Weights of a small contrastive image-text model: encoder norm layernorm.
Rows from block 4 of the text encoder of a small contrastive image-text model, named by matrix and row number. Rows with one number belong to one neuron. Each number is 200 + 30 x the weight over its row's rms, rounded and kept within 0 to 999. All counts start at 0.
After each neuron's rows are labels from the 100 texts, of 14848, where the neuron reaches its highest value: "tokens" is the input token at the peak. Only what is clearly more common there than usual is listed. The data: procedural textures in two colours, tilted and lit.
# fc1: MLP up (text_encoder.blocks.4.mlp.fc1.weight, 1024x256), inputs 128-255
# fc2: MLP down (text_encoder.blocks.4.mlp.fc2.weight, 256x1024, transposed), outputs 128-255

fc1.765,227,195,204,190,168,180,201,176,198,174,219,164,200,227,165,187,199,207,230,228,163,210,212,226,135,214,174,192,184,173,167,194,163,177,205,192,188,168,187,234,200,212,203,196,184,199,153,125,196,212,247,192,207,182,246,195,229,207,214,225,177,161,197,190,151,211,252,212,182,156,284,195,190,237,215,260,253,230,207,195,199,265,256,230,227,198,139,208,203,241,186,167,195,195,222,178,210,185,203,155,184,222,217,193,164,150,170,187,169,179,211,165,173,239,166,203,200,213,177,160,199,183,204,204,180,167,216,223
fc2.765,181,264,197,133,192,158,202,186,156,210,193,161,191,220,221,176,267,285,197,213,128,167,200,194,167,208,181,247,189,152,236,177,191,215,216,206,190,183,211,147,201,270,170,233,183,206,175,208,203,241,179,216,196,221,206,201,200,168,233,207,189,160,216,158,204,192,250,191,184,184,267,199,216,185,231,187,208,153,208,169,215,223,234,214,198,163,205,202,256,227,230,201,143,206,220,204,175,160,190,262,114,157,226,174,206,204,170,186,198,196,224,219,188,290,220,254,202,169,238,148,237,212,161,152,220,237,162,189
tokens: "<end>"

fc1.721,155,178,212,202,153,229,203,202,214,203,217,183,228,245,203,227,253,207,185,185,193,208,181,236,193,252,186,205,204,213,214,176,257,162,185,223,212,171,196,172,244,203,164,214,215,205,205,208,130,183,226,146,206,192,194,185,208,250,179,178,230,209,239,169,195,211,167,243,253,148,161,208,207,222,116,212,202,220,183,190,251,171,242,182,163,211,214,195,228,233,180,222,263,146,182,212,224,242,217,239,234,213,198,182,187,242,214,201,222,246,218,247,192,230,208,178,220,251,184,226,157,107,248,218,235,212,85,227
fc2.721,193,238,174,257,267,164,216,173,172,180,179,233,215,200,192,105,253,234,199,174,169,170,212,211,239,193,202,220,183,183,184,225,189,194,220,192,179,229,189,206,194,213,178,210,189,194,177,198,215,209,198,228,203,121,247,179,209,156,217,205,142,136,223,190,181,208,209,226,216,205,194,150,210,197,204,188,191,130,194,243,304,191,220,189,156,176,234,205,239,218,184,184,162,220,176,183,235,134,210,199,138,166,191,204,236,191,257,166,223,198,210,164,193,259,240,160,192,183,249,219,265,205,176,205,208,229,239,185
tokens: "n"; "v"; "b"

fc1.760,183,199,189,182,177,160,198,168,243,206,172,186,195,153,214,206,164,214,191,187,167,211,199,202,214,240,188,253,177,197,235,140,211,188,232,197,228,173,215,169,189,248,124,199,240,115,202,135,206,171,220,202,203,199,205,192,209,242,165,188,136,205,167,162,184,206,195,280,246,191,185,240,203,253,199,179,228,217,211,181,224,269,215,200,191,197,153,199,176,232,208,175,159,203,250,194,247,168,195,146,190,164,198,208,158,193,188,194,163,207,193,248,181,227,198,163,183,216,225,198,189,215,228,208,197,166,198,209
fc2.760,206,242,173,138,190,196,200,272,187,233,178,209,145,209,216,150,274,232,229,222,190,188,143,162,196,231,225,231,221,170,221,186,164,239,180,199,209,226,215,237,166,187,133,199,250,174,231,162,203,253,170,236,170,212,228,226,211,168,205,151,241,211,223,185,235,198,192,170,175,194,159,185,198,191,201,167,213,188,179,208,197,179,234,185,158,168,192,192,139,231,225,188,123,217,157,214,187,236,184,227,160,259,273,227,249,184,168,197,244,162,203,175,160,198,255,209,222,177,198,194,224,198,224,225,163,196,198,166
tokens: "a"; "<end>"

fc1.684,203,185,199,179,145,199,253,206,177,223,161,189,236,223,227,220,203,177,226,221,226,190,210,247,131,179,209,214,202,249,161,152,200,201,210,179,247,181,166,190,247,216,180,180,166,200,224,185,233,218,221,215,231,210,245,234,272,209,171,185,213,156,230,207,200,229,189,201,183,198,218,265,250,215,177,245,210,149,201,184,201,256,165,211,245,147,249,177,201,182,179,209,226,194,221,186,212,225,197,193,238,145,161,169,176,179,197,225,218,209,163,190,205,217,234,177,143,138,163,228,159,172,240,201,211,218,202,228
fc2.684,216,204,161,211,153,232,171,240,218,262,234,161,191,220,152,159,235,138,186,178,217,173,151,218,191,204,222,197,231,225,184,176,182,229,201,220,221,227,246,242,181,229,165,179,196,206,281,197,177,204,234,222,253,193,240,247,196,219,188,211,202,186,167,251,138,172,209,210,182,218,200,175,198,187,226,178,152,159,266,205,204,204,190,225,186,174,221,230,151,207,204,184,208,224,201,198,234,212,172,196,184,194,171,180,290,145,197,211,209,195,215,201,238,192,222,228,188,194,259,182,151,205,187,230,217,172,148,230
tokens: "x"; "<end>"; "u"

fc1.384,206,193,217,161,219,251,209,224,258,185,229,166,259,185,185,200,177,225,236,189,184,214,170,233,148,155,242,224,265,203,185,200,170,200,181,213,185,249,156,241,222,156,192,219,221,222,238,207,234,242,199,230,252,197,167,258,253,201,191,224,230,166,196,224,165,173,160,224,195,203,247,188,196,201,257,143,227,182,175,170,210,171,188,220,194,236,218,194,166,166,189,193,211,257,168,174,246,240,234,166,195,210,238,217,184,228,199,196,220,171,177,163,154,177,163,198,191,173,192,239,214,189,208,266,239,150,207,193
fc2.384,196,167,185,249,212,177,193,204,180,202,195,220,184,216,194,146,221,187,205,197,252,208,273,177,308,193,143,208,195,235,170,203,228,192,198,122,168,219,181,251,212,165,210,178,124,137,213,192,202,184,237,173,210,191,209,183,173,186,187,204,216,211,207,133,202,209,185,187,180,200,158,231,216,199,186,218,187,223,209,242,215,221,211,146,186,222,212,209,177,191,187,198,227,186,187,191,187,215,187,225,242,183,206,217,228,200,222,230,268,198,205,201,204,167,164,163,198,183,182,195,250,174,266,197,172,193,192,203
tokens: "x"; "e"

fc1.688,230,172,207,202,160,191,216,229,216,255,154,120,191,197,232,164,189,235,206,249,164,197,145,165,129,213,237,225,268,260,222,162,151,131,207,200,176,184,204,220,217,219,176,229,231,185,186,216,142,181,197,183,249,175,234,184,243,235,215,258,211,212,207,195,214,226,205,202,170,200,257,197,258,214,181,238,213,163,182,216,174,224,195,212,235,166,192,214,193,201,174,235,190,230,218,202,227,199,158,139,202,189,226,195,148,174,115,147,168,205,158,189,205,232,206,167,199,173,153,201,210,198,216,197,221,224,169,242
fc2.688,180,170,209,205,193,186,175,174,177,195,198,201,210,238,224,152,201,269,183,196,246,180,170,144,211,163,249,192,192,235,208,200,232,174,195,161,207,205,235,218,188,159,221,183,196,206,185,195,201,187,161,184,181,103,221,207,199,190,171,209,242,191,207,177,212,207,178,174,179,206,179,235,179,221,176,204,210,245,185,178,179,196,191,185,221,222,171,190,182,184,182,194,236,201,241,176,179,176,208,258,268,257,203,165,230,199,179,199,229,198,195,212,200,170,202,127,223,227,228,290,287,204,229,152,212,271,211,175
tokens: "a"

fc1.257,183,198,181,227,240,176,265,167,172,201,155,187,207,147,220,157,197,244,179,201,208,177,184,176,223,232,236,230,196,176,168,217,204,177,181,225,185,195,160,193,227,214,190,207,230,185,189,187,170,249,183,126,181,232,183,205,150,181,213,179,182,207,203,172,146,228,217,227,186,193,142,232,218,233,208,281,179,169,203,272,204,240,214,138,201,165,206,240,190,263,194,189,203,196,246,213,201,182,157,153,201,173,217,255,131,180,156,142,176,193,196,203,225,190,165,143,219,253,210,167,203,179,183,214,202,188,190,233
fc2.257,219,206,182,220,210,260,179,161,221,236,235,180,184,195,168,155,234,204,209,183,230,192,222,197,244,169,282,184,218,227,170,221,192,184,210,182,186,225,252,264,169,166,185,190,187,206,155,227,205,263,204,205,230,170,210,216,242,151,160,181,225,173,181,232,164,190,213,195,175,195,217,174,185,183,231,182,164,219,117,215,218,122,188,191,179,225,206,173,158,234,158,184,225,192,181,189,252,216,214,217,186,269,193,201,222,204,202,202,192,207,247,140,188,203,255,211,192,185,236,266,155,214,214,250,246,181,255,214
tokens: "n"; "<end>"; "k"

fc1.47,186,208,231,204,173,173,221,217,233,215,174,166,229,183,211,183,194,229,235,149,168,201,164,203,176,204,162,265,193,226,211,185,200,149,234,249,207,177,181,230,215,217,154,201,211,160,217,192,168,194,222,178,184,219,223,215,234,193,155,185,196,176,209,182,253,232,235,229,213,147,210,236,224,262,199,195,224,174,175,179,223,174,226,139,201,212,191,190,173,279,219,124,178,192,236,209,200,233,205,155,210,152,222,232,233,165,187,210,193,201,160,249,172,223,200,187,166,191,169,177,152,164,220,245,233,145,161,255
fc2.47,195,256,253,188,94,194,199,213,172,230,170,195,218,216,155,202,198,164,212,156,155,214,208,217,163,217,189,250,215,125,173,273,205,167,172,208,215,175,241,198,219,229,150,142,154,182,237,203,209,190,244,198,264,212,190,186,194,205,172,206,205,199,185,164,205,217,179,240,192,147,207,196,142,250,187,122,190,214,182,230,198,217,217,211,212,161,204,210,186,157,192,197,240,184,191,183,210,200,188,185,209,224,197,207,143,170,190,218,233,237,191,229,206,210,209,196,175,147,175,187,248,192,188,232,221,257,205,153
tokens: "k"; "d"; "l"

fc1.508,210,148,191,192,192,270,190,232,240,146,227,193,264,152,174,152,214,212,224,151,166,227,137,197,240,243,174,230,169,142,155,171,236,175,156,159,180,210,208,252,212,176,225,224,208,186,182,229,193,216,212,162,240,193,203,214,232,203,124,272,189,169,185,175,166,215,173,176,192,151,212,183,216,232,217,190,214,159,144,173,254,199,255,183,188,175,219,160,167,214,195,211,182,184,176,130,195,146,258,247,208,192,186,187,212,171,183,201,214,195,190,161,209,221,214,163,181,200,229,211,226,194,294,202,230,207,198,240
fc2.508,198,230,165,174,183,216,217,206,184,164,211,207,205,220,188,200,179,129,159,175,217,205,208,209,243,218,209,224,185,193,203,207,185,212,232,146,204,225,190,236,218,213,235,224,172,230,147,199,212,246,163,227,176,223,153,211,212,199,240,194,190,189,207,259,247,183,216,201,202,245,170,228,206,178,222,227,146,182,191,139,173,234,229,206,180,199,207,193,224,196,217,203,216,213,201,165,159,174,203,219,144,211,193,196,172,253,261,231,127,203,234,157,225,195,234,209,165,184,205,246,243,220,208,207,165,220,227,175
tokens: "a"; "l"; "<end>"

fc1.186,182,205,214,171,199,235,227,246,253,197,208,205,267,176,190,172,250,191,212,195,193,232,164,215,199,215,204,200,197,192,208,162,148,199,200,227,220,209,156,220,186,181,171,197,229,174,154,206,194,234,228,201,185,211,231,197,240,253,179,198,213,239,229,250,168,241,206,256,169,175,192,187,231,240,168,199,235,203,180,217,237,201,203,199,236,160,160,199,220,180,160,217,209,209,151,243,219,214,195,194,185,206,193,239,169,206,213,165,243,203,141,212,237,237,212,136,199,140,154,264,205,225,251,272,220,177,223,216
fc2.186,233,205,200,224,200,155,188,178,196,170,198,240,187,198,258,253,200,269,167,188,168,171,247,173,227,198,233,206,162,135,242,189,233,220,156,275,180,232,231,150,200,155,224,188,212,234,265,190,199,154,173,227,209,182,194,196,215,212,214,225,180,206,237,186,219,205,122,171,224,215,172,206,161,221,195,189,190,187,197,189,199,200,162,194,159,214,176,184,166,232,210,167,159,201,270,173,216,180,161,228,248,179,214,160,239,207,230,172,161,176,219,183,184,155,203,208,172,191,164,162,210,209,165,155,243,230,215,203
tokens: "a"; "g"; "<end>"

fc1.275,208,258,199,219,189,167,312,173,198,191,179,231,203,132,262,193,149,218,206,230,185,155,217,231,236,247,178,179,185,193,179,198,205,171,197,192,174,183,245,186,221,222,186,251,254,158,191,178,203,198,240,180,192,197,167,214,194,239,206,174,209,228,228,180,222,245,180,263,274,211,210,202,196,211,162,251,223,238,177,231,203,271,199,201,178,192,183,193,191,217,198,183,144,189,191,221,182,177,113,106,173,126,204,258,223,193,214,202,191,171,245,185,206,202,165,162,189,210,212,165,148,216,206,203,156,196,193,221
fc2.275,179,145,126,222,165,250,176,205,254,186,192,230,204,224,165,170,223,160,173,189,244,231,149,177,245,254,248,218,236,231,189,208,227,195,154,219,238,170,177,229,185,168,213,227,167,206,197,191,193,184,205,162,185,152,200,191,223,199,159,200,197,240,205,213,161,155,188,217,223,198,188,234,194,191,216,186,244,240,217,244,237,161,205,197,157,287,196,216,161,242,228,171,198,214,189,205,168,149,211,200,183,181,195,226,238,178,221,213,222,182,196,210,165,190,209,166,140,222,167,279,203,211,249,212,189,151,196,204
tokens: "a"; "t"; "g"; "<end>"

fc1.710,165,175,182,260,162,161,180,188,241,197,236,149,224,229,193,214,155,220,224,179,252,212,202,218,174,180,214,230,245,202,204,198,270,221,144,233,208,210,189,194,178,257,215,243,199,199,178,209,213,241,192,202,289,204,242,211,261,200,180,224,162,149,193,187,270,156,200,191,205,164,266,209,202,230,241,180,259,196,203,151,213,168,176,234,199,200,167,198,220,186,206,163,205,149,209,166,216,204,202,225,207,224,168,171,198,218,192,196,179,233,198,229,216,234,185,197,155,196,242,215,202,187,218,199,228,215,194,209
fc2.710,161,218,131,164,213,182,201,174,166,217,223,244,183,211,174,178,221,182,183,193,231,238,218,185,194,213,209,210,180,242,206,192,143,203,240,177,181,208,162,213,209,107,237,134,240,208,202,191,158,187,196,190,149,183,234,181,204,221,180,215,213,248,184,255,189,175,203,226,204,206,180,209,201,241,152,285,252,252,205,221,188,271,209,216,186,255,188,184,133,233,162,198,185,207,129,200,191,234,229,189,216,175,187,182,227,235,214,204,188,211,177,160,200,130,212,239,190,180,116,243,222,199,219,212,139,189,227,217
tokens: "t"; "h"

fc1.95,167,240,283,216,196,229,205,236,199,189,203,167,238,168,195,213,249,203,175,177,223,210,215,175,215,205,184,252,243,214,212,194,171,156,161,265,190,239,174,204,167,224,155,247,211,129,179,192,263,179,205,202,175,194,204,216,224,247,183,173,245,188,161,207,245,223,142,204,237,135,208,194,219,250,193,177,166,188,171,268,226,206,179,130,194,242,151,259,219,198,176,177,217,191,208,202,226,217,208,210,158,200,259,188,200,208,223,136,178,200,166,202,159,247,173,160,238,174,181,204,152,180,242,239,202,219,192,226
fc2.95,187,178,155,226,245,169,177,241,171,188,161,197,190,210,170,202,148,222,230,213,225,193,209,221,176,204,258,201,202,238,173,179,176,229,163,225,173,169,207,155,194,213,194,181,148,226,113,204,141,242,234,243,120,171,264,189,216,240,165,216,171,184,210,171,165,198,215,172,221,187,200,206,192,218,200,221,213,197,188,157,152,244,274,228,247,251,148,209,164,186,238,186,177,215,229,157,201,167,214,270,204,251,203,200,171,188,171,199,220,190,230,166,221,219,246,213,185,195,226,194,164,200,213,237,175,188,239,180
tokens: "k"; "g"

fc1.215,222,170,187,155,185,256,200,213,269,202,223,157,232,156,272,211,217,190,213,215,202,252,176,226,172,167,250,233,242,230,190,206,173,171,208,266,186,226,230,236,226,183,231,198,253,160,239,139,214,237,152,202,214,199,228,229,230,223,182,210,227,206,211,208,168,201,171,251,205,229,185,222,213,220,195,178,213,159,167,198,248,182,201,215,262,171,163,164,185,221,190,197,222,224,220,172,285,186,213,164,210,177,220,217,212,188,177,163,183,221,169,185,163,220,201,149,221,167,131,219,180,168,214,252,211,168,192,214
fc2.215,177,203,171,200,183,226,201,204,163,193,224,231,211,201,172,173,162,174,217,200,261,262,212,192,269,200,158,185,190,211,176,177,195,216,199,142,166,218,187,211,175,119,263,204,153,160,207,188,210,207,227,165,214,191,152,197,187,198,193,187,220,181,180,141,191,215,215,241,213,225,153,224,193,187,174,184,201,215,234,211,255,260,234,167,186,216,184,182,140,181,229,205,231,188,150,181,195,165,212,254,246,222,204,224,205,224,198,211,210,212,193,257,262,135,159,220,246,182,180,175,209,212,281,160,172,227,213,221
tokens: "a"; "l"; "x"

fc1.155,222,182,211,223,164,213,171,221,209,197,198,197,234,210,204,158,243,211,183,207,228,223,178,190,166,225,219,206,179,200,211,203,244,171,158,193,184,240,167,213,217,253,196,226,162,215,209,189,238,165,182,203,232,204,140,202,212,215,201,232,194,195,239,223,202,230,140,199,238,215,202,211,183,221,210,177,240,202,134,181,271,211,191,148,188,196,179,149,161,242,209,237,172,235,200,176,218,138,214,229,194,160,201,176,145,201,200,186,182,178,188,183,157,201,192,199,179,191,186,230,184,158,274,231,215,155,216,225
fc2.155,183,189,175,272,173,194,231,226,193,268,217,203,214,217,199,213,229,110,194,183,166,260,223,249,241,209,217,217,172,205,193,196,242,220,186,214,231,219,212,210,223,219,181,160,205,236,181,201,225,207,182,220,218,203,215,199,217,164,180,191,176,204,223,288,217,239,197,175,234,198,172,196,215,187,196,246,150,187,195,151,151,190,160,202,168,136,238,191,211,220,168,196,183,197,169,197,263,246,198,174,216,198,188,174,214,221,238,186,131,227,220,188,243,141,233,206,196,221,158,272,213,221,170,191,206,236,226,137
tokens: "<end>"

fc1.395,210,235,264,211,172,227,200,207,169,113,218,199,236,146,203,154,180,178,163,140,235,195,196,200,212,197,178,239,159,207,187,213,218,183,185,157,182,242,159,233,180,216,238,205,145,262,174,224,267,205,203,215,222,249,179,207,259,206,211,208,193,172,217,228,225,211,190,215,215,193,194,209,228,222,176,249,192,195,126,203,199,200,218,240,179,198,167,166,217,234,123,159,186,231,242,179,165,212,204,150,212,187,179,169,141,222,230,259,206,221,146,183,188,192,257,220,199,187,179,239,233,134,185,199,202,205,204,187
fc2.395,187,222,212,162,190,191,185,223,183,226,224,172,237,203,209,201,269,212,220,221,111,190,160,165,236,187,229,212,189,194,189,206,224,187,173,262,235,216,202,207,198,223,178,167,283,246,205,212,188,226,221,227,195,218,250,230,163,169,150,227,209,195,227,186,202,203,234,200,182,157,252,170,202,172,234,203,217,219,200,218,210,175,153,196,208,187,207,176,214,196,187,185,176,189,145,167,226,237,183,193,180,181,205,243,228,181,185,167,219,206,195,152,214,213,190,224,225,188,218,162,208,172,140,203,177,194,170,159
tokens: "t"; "r"; "<end>"

fc1.202,188,204,186,224,167,225,219,223,199,157,235,165,162,200,166,236,151,226,167,185,215,176,187,191,179,209,198,225,166,223,185,228,225,212,195,200,228,200,170,248,191,184,209,204,222,235,203,191,208,188,190,213,230,230,205,179,245,240,216,191,191,187,191,205,205,175,169,211,274,158,239,201,190,214,195,200,272,244,170,159,184,216,212,222,195,222,183,172,186,200,222,158,164,173,250,127,253,136,208,182,174,199,150,182,172,204,229,215,202,269,198,165,207,245,226,205,143,181,196,163,207,131,190,175,174,215,217,188
fc2.202,203,166,187,178,228,175,200,197,222,187,201,222,212,208,239,176,165,199,163,142,177,202,244,198,255,203,220,186,149,158,223,172,193,214,215,211,219,184,215,218,208,230,198,188,219,192,165,239,196,210,163,233,172,216,168,190,179,187,204,223,179,218,206,203,209,197,234,251,198,206,215,188,184,210,213,264,192,239,164,184,196,226,148,151,207,186,171,188,237,176,172,230,221,207,241,214,204,236,226,176,206,232,223,211,163,238,191,162,171,217,169,165,209,199,206,171,225,202,205,193,189,192,165,179,253,177,137,172
tokens: "<end>"; "t"

fc1.123,180,189,229,185,219,231,206,199,225,204,232,200,233,191,231,208,190,196,260,166,194,191,204,224,160,191,219,213,173,201,215,208,204,173,162,275,203,216,190,186,210,173,180,232,219,196,204,221,227,228,194,177,243,144,215,245,217,210,198,186,171,165,217,214,244,232,163,222,178,214,212,259,270,208,222,196,180,191,226,231,218,175,175,213,198,194,204,251,242,200,142,169,200,212,172,207,209,221,200,223,235,156,185,187,175,202,231,209,204,181,167,286,210,200,197,180,176,194,234,211,165,214,190,221,247,185,199,231
fc2.123,191,199,223,168,281,229,181,225,194,246,203,235,170,203,196,193,209,223,188,219,193,194,207,169,190,192,204,186,146,203,189,192,179,195,220,243,207,207,205,165,193,131,194,175,209,206,252,192,188,234,216,210,144,215,165,171,172,189,228,183,212,252,199,207,165,225,190,211,191,236,198,216,237,197,194,201,241,267,207,255,229,210,148,141,203,268,242,200,203,202,198,213,208,178,146,209,228,238,215,252,159,209,200,191,181,302,230,183,229,158,180,235,212,167,198,170,201,190,228,177,195,208,206,205,192,148,199,185
tokens: "k"; "a"; "<end>"

fc1.410,216,200,179,222,146,208,225,172,237,233,237,186,193,233,176,192,164,245,217,212,212,194,171,214,177,208,259,236,193,235,162,183,274,149,209,233,190,227,199,209,210,287,195,232,218,241,184,198,205,216,177,170,275,196,243,177,203,187,215,212,221,132,183,169,258,191,185,239,234,208,302,199,177,206,283,183,204,170,182,164,188,169,169,206,161,206,166,187,214,189,208,176,188,167,228,145,203,233,223,222,249,225,172,193,238,231,197,213,201,173,213,232,176,225,197,193,199,160,246,251,161,171,224,189,233,244,148,208
fc2.410,197,156,214,245,237,251,197,180,234,132,206,222,190,211,214,198,248,166,218,197,209,180,144,173,225,241,169,218,242,211,211,206,149,208,226,217,193,182,166,181,199,159,183,232,255,124,232,189,226,189,175,205,147,216,201,212,198,225,249,184,197,288,201,268,128,174,211,193,185,193,118,204,201,217,196,189,233,191,233,248,263,138,192,213,203,209,171,176,178,190,194,206,241,226,152,223,217,186,237,151,124,199,192,270,150,209,190,196,205,216,192,218,214,206,205,212,190,197,167,171,178,194,219,235,225,187,218,249
tokens: "n"; "a"

fc1.758,200,188,193,188,187,236,269,203,232,249,198,200,188,175,204,120,241,221,208,210,207,194,179,188,218,210,148,254,237,218,118,180,202,169,213,211,202,208,230,217,212,205,129,217,214,137,213,153,156,185,246,176,231,170,239,255,191,231,189,236,238,191,195,133,212,227,196,268,213,151,205,216,202,241,191,213,236,196,194,233,206,206,227,188,170,165,221,245,210,248,174,149,190,179,187,173,200,195,195,181,218,163,230,225,165,158,194,185,169,190,171,190,192,203,229,133,215,236,200,171,204,124,265,230,235,207,161,254
fc2.758,194,178,151,186,292,181,197,224,230,159,248,226,213,204,227,170,175,213,205,180,213,216,185,149,248,197,264,183,239,186,189,197,187,211,182,224,232,217,184,228,142,206,180,158,227,187,201,207,201,182,174,140,220,166,197,222,217,219,204,163,176,254,200,201,219,229,143,212,200,224,190,189,193,237,223,212,178,202,163,228,212,171,127,174,188,203,178,188,208,170,162,187,193,204,214,244,208,247,183,211,189,201,202,233,214,205,229,165,214,194,228,137,151,209,204,177,210,164,206,235,188,216,224,189,208,157,187,209
tokens: "k"; "h"

fc1.429,200,179,174,220,170,169,227,214,232,229,224,206,246,158,223,227,192,242,223,210,222,182,188,161,178,188,215,221,244,210,212,195,202,198,256,295,206,203,177,154,207,203,248,193,220,158,249,214,196,168,183,202,194,213,210,192,208,250,192,174,218,187,222,216,262,179,239,209,206,176,165,213,257,203,190,197,172,188,191,152,271,185,151,155,191,200,146,195,125,202,197,181,210,199,229,171,259,241,158,182,224,197,214,152,161,250,201,224,148,186,166,195,179,224,168,182,130,204,177,207,184,187,233,211,224,170,177,202
fc2.429,198,233,188,114,252,213,192,185,217,187,202,152,167,218,203,217,226,206,142,205,182,192,192,169,154,219,216,198,203,161,214,209,159,218,226,192,155,228,194,230,205,263,134,217,176,210,161,205,199,279,234,197,226,185,218,213,176,167,246,217,193,161,196,245,168,207,203,191,212,194,211,178,194,196,215,195,243,126,209,284,173,220,239,159,216,246,189,224,321,187,213,175,191,215,196,189,182,189,195,230,187,218,197,255,211,215,234,149,238,170,216,241,198,221,297,225,271,210,229,200,172,212,148,194,237,191,187,220
tokens: "x"; "r"; "h"

fc1.201,145,195,185,219,225,162,254,217,193,204,189,203,200,251,193,177,204,247,217,193,172,177,169,206,234,259,233,229,189,221,185,122,184,187,197,237,195,195,160,208,182,197,161,157,212,142,177,181,188,222,221,186,154,204,243,180,219,179,197,202,163,232,230,188,163,227,207,218,194,176,170,281,227,224,223,235,235,221,236,256,162,236,218,99,226,199,201,154,196,263,204,190,202,193,202,254,195,212,162,222,226,180,221,255,218,204,148,161,157,190,176,183,262,247,219,206,180,245,166,194,166,179,220,231,154,148,210,217
fc2.201,220,157,181,186,233,248,186,202,234,218,234,224,226,213,201,181,199,160,229,195,215,172,159,206,213,183,262,236,179,193,150,208,218,202,193,220,253,213,205,184,205,209,203,239,207,231,173,211,203,254,186,191,192,162,196,183,196,167,163,218,181,151,181,221,182,200,186,180,164,200,228,208,187,141,234,142,164,204,156,166,278,130,144,207,170,240,271,214,206,182,202,203,199,208,169,223,232,201,210,238,181,248,193,189,225,233,189,249,218,186,191,185,206,192,232,171,227,209,258,259,179,204,173,215,249,186,203,141
tokens: "t"; "u"

fc1.353,187,189,274,157,209,164,248,210,234,185,197,215,218,205,213,172,211,228,212,154,169,240,255,200,154,182,227,207,207,135,157,189,215,191,218,203,175,199,228,178,208,210,141,217,203,249,170,208,218,280,195,191,218,205,187,244,200,133,212,221,229,181,203,194,198,256,212,226,159,235,232,244,236,201,241,212,184,208,142,200,219,214,165,227,197,163,237,272,271,207,169,186,208,196,191,224,195,196,167,169,202,159,190,202,197,220,177,250,230,197,179,214,111,176,154,178,153,215,159,219,161,193,161,220,235,151,192,186
fc2.353,244,165,253,217,176,226,225,211,181,201,223,204,203,201,165,192,217,218,228,212,171,177,142,238,143,211,149,197,192,151,196,184,219,186,229,157,211,189,164,143,235,257,177,292,189,162,269,206,208,195,219,165,232,188,186,186,203,171,220,209,174,223,198,147,186,206,237,173,158,210,208,209,191,129,192,193,178,146,226,144,239,177,173,227,161,138,252,182,254,204,192,194,203,200,201,223,181,196,211,164,189,156,208,178,189,175,149,268,203,203,194,263,205,222,183,177,197,183,167,165,230,192,192,161,236,244,183,188
tokens: "n"

fc1.664,198,196,285,141,158,193,235,233,221,240,200,231,240,217,177,171,240,190,232,167,167,170,213,209,224,218,192,223,243,161,145,203,202,216,240,209,185,219,208,216,246,242,138,265,189,191,242,196,249,206,186,184,255,213,202,209,210,192,220,202,247,242,211,180,207,178,201,245,145,230,230,264,248,210,247,168,183,203,185,197,236,180,185,163,236,181,245,217,261,219,183,168,188,143,188,234,195,180,171,183,209,137,169,188,154,188,145,248,168,212,186,229,154,208,150,189,117,203,152,170,172,203,144,246,203,212,181,181
fc2.664,163,132,193,191,244,246,196,199,198,175,230,236,197,195,184,171,205,226,216,213,174,192,144,232,148,259,179,222,175,131,187,204,242,174,213,166,228,193,184,185,225,248,199,272,206,147,222,161,192,171,182,194,227,179,164,189,182,193,181,218,172,227,218,148,154,215,198,188,230,195,205,214,173,136,228,197,262,169,221,168,219,188,178,160,156,223,278,201,253,213,227,209,141,211,196,232,200,179,199,157,191,180,203,217,152,159,164,243,143,201,219,234,210,222,204,168,214,189,163,155,241,218,197,175,203,206,198,207
tokens: "n"

fc1.321,225,202,181,163,211,223,211,179,213,173,200,183,238,211,235,215,178,243,206,205,211,131,204,166,143,187,215,208,224,157,212,227,162,167,196,212,219,232,193,159,220,201,226,273,177,207,223,254,193,187,206,176,223,164,159,247,198,198,197,203,233,140,200,189,217,180,187,212,220,191,219,241,194,211,223,190,234,216,221,258,225,250,181,148,224,239,196,194,174,210,207,189,201,223,163,192,205,177,185,197,227,142,193,172,242,225,235,198,166,180,218,255,179,243,128,170,137,169,200,169,198,190,191,209,266,241,170,203
fc2.321,177,200,211,148,235,222,181,193,261,210,223,196,213,208,192,227,181,197,212,174,231,236,197,188,157,155,162,174,169,237,189,209,205,232,203,211,233,229,159,219,215,117,213,226,137,192,235,190,205,226,295,227,191,242,114,181,202,217,212,234,187,198,208,183,239,197,181,178,202,231,211,239,208,182,215,160,173,207,216,170,242,220,195,166,172,241,231,199,198,202,207,205,243,189,197,200,210,201,186,266,227,183,211,181,163,217,236,217,195,190,213,244,186,167,176,172,167,181,190,251,206,192,211,218,259,168,234,194
tokens: "k"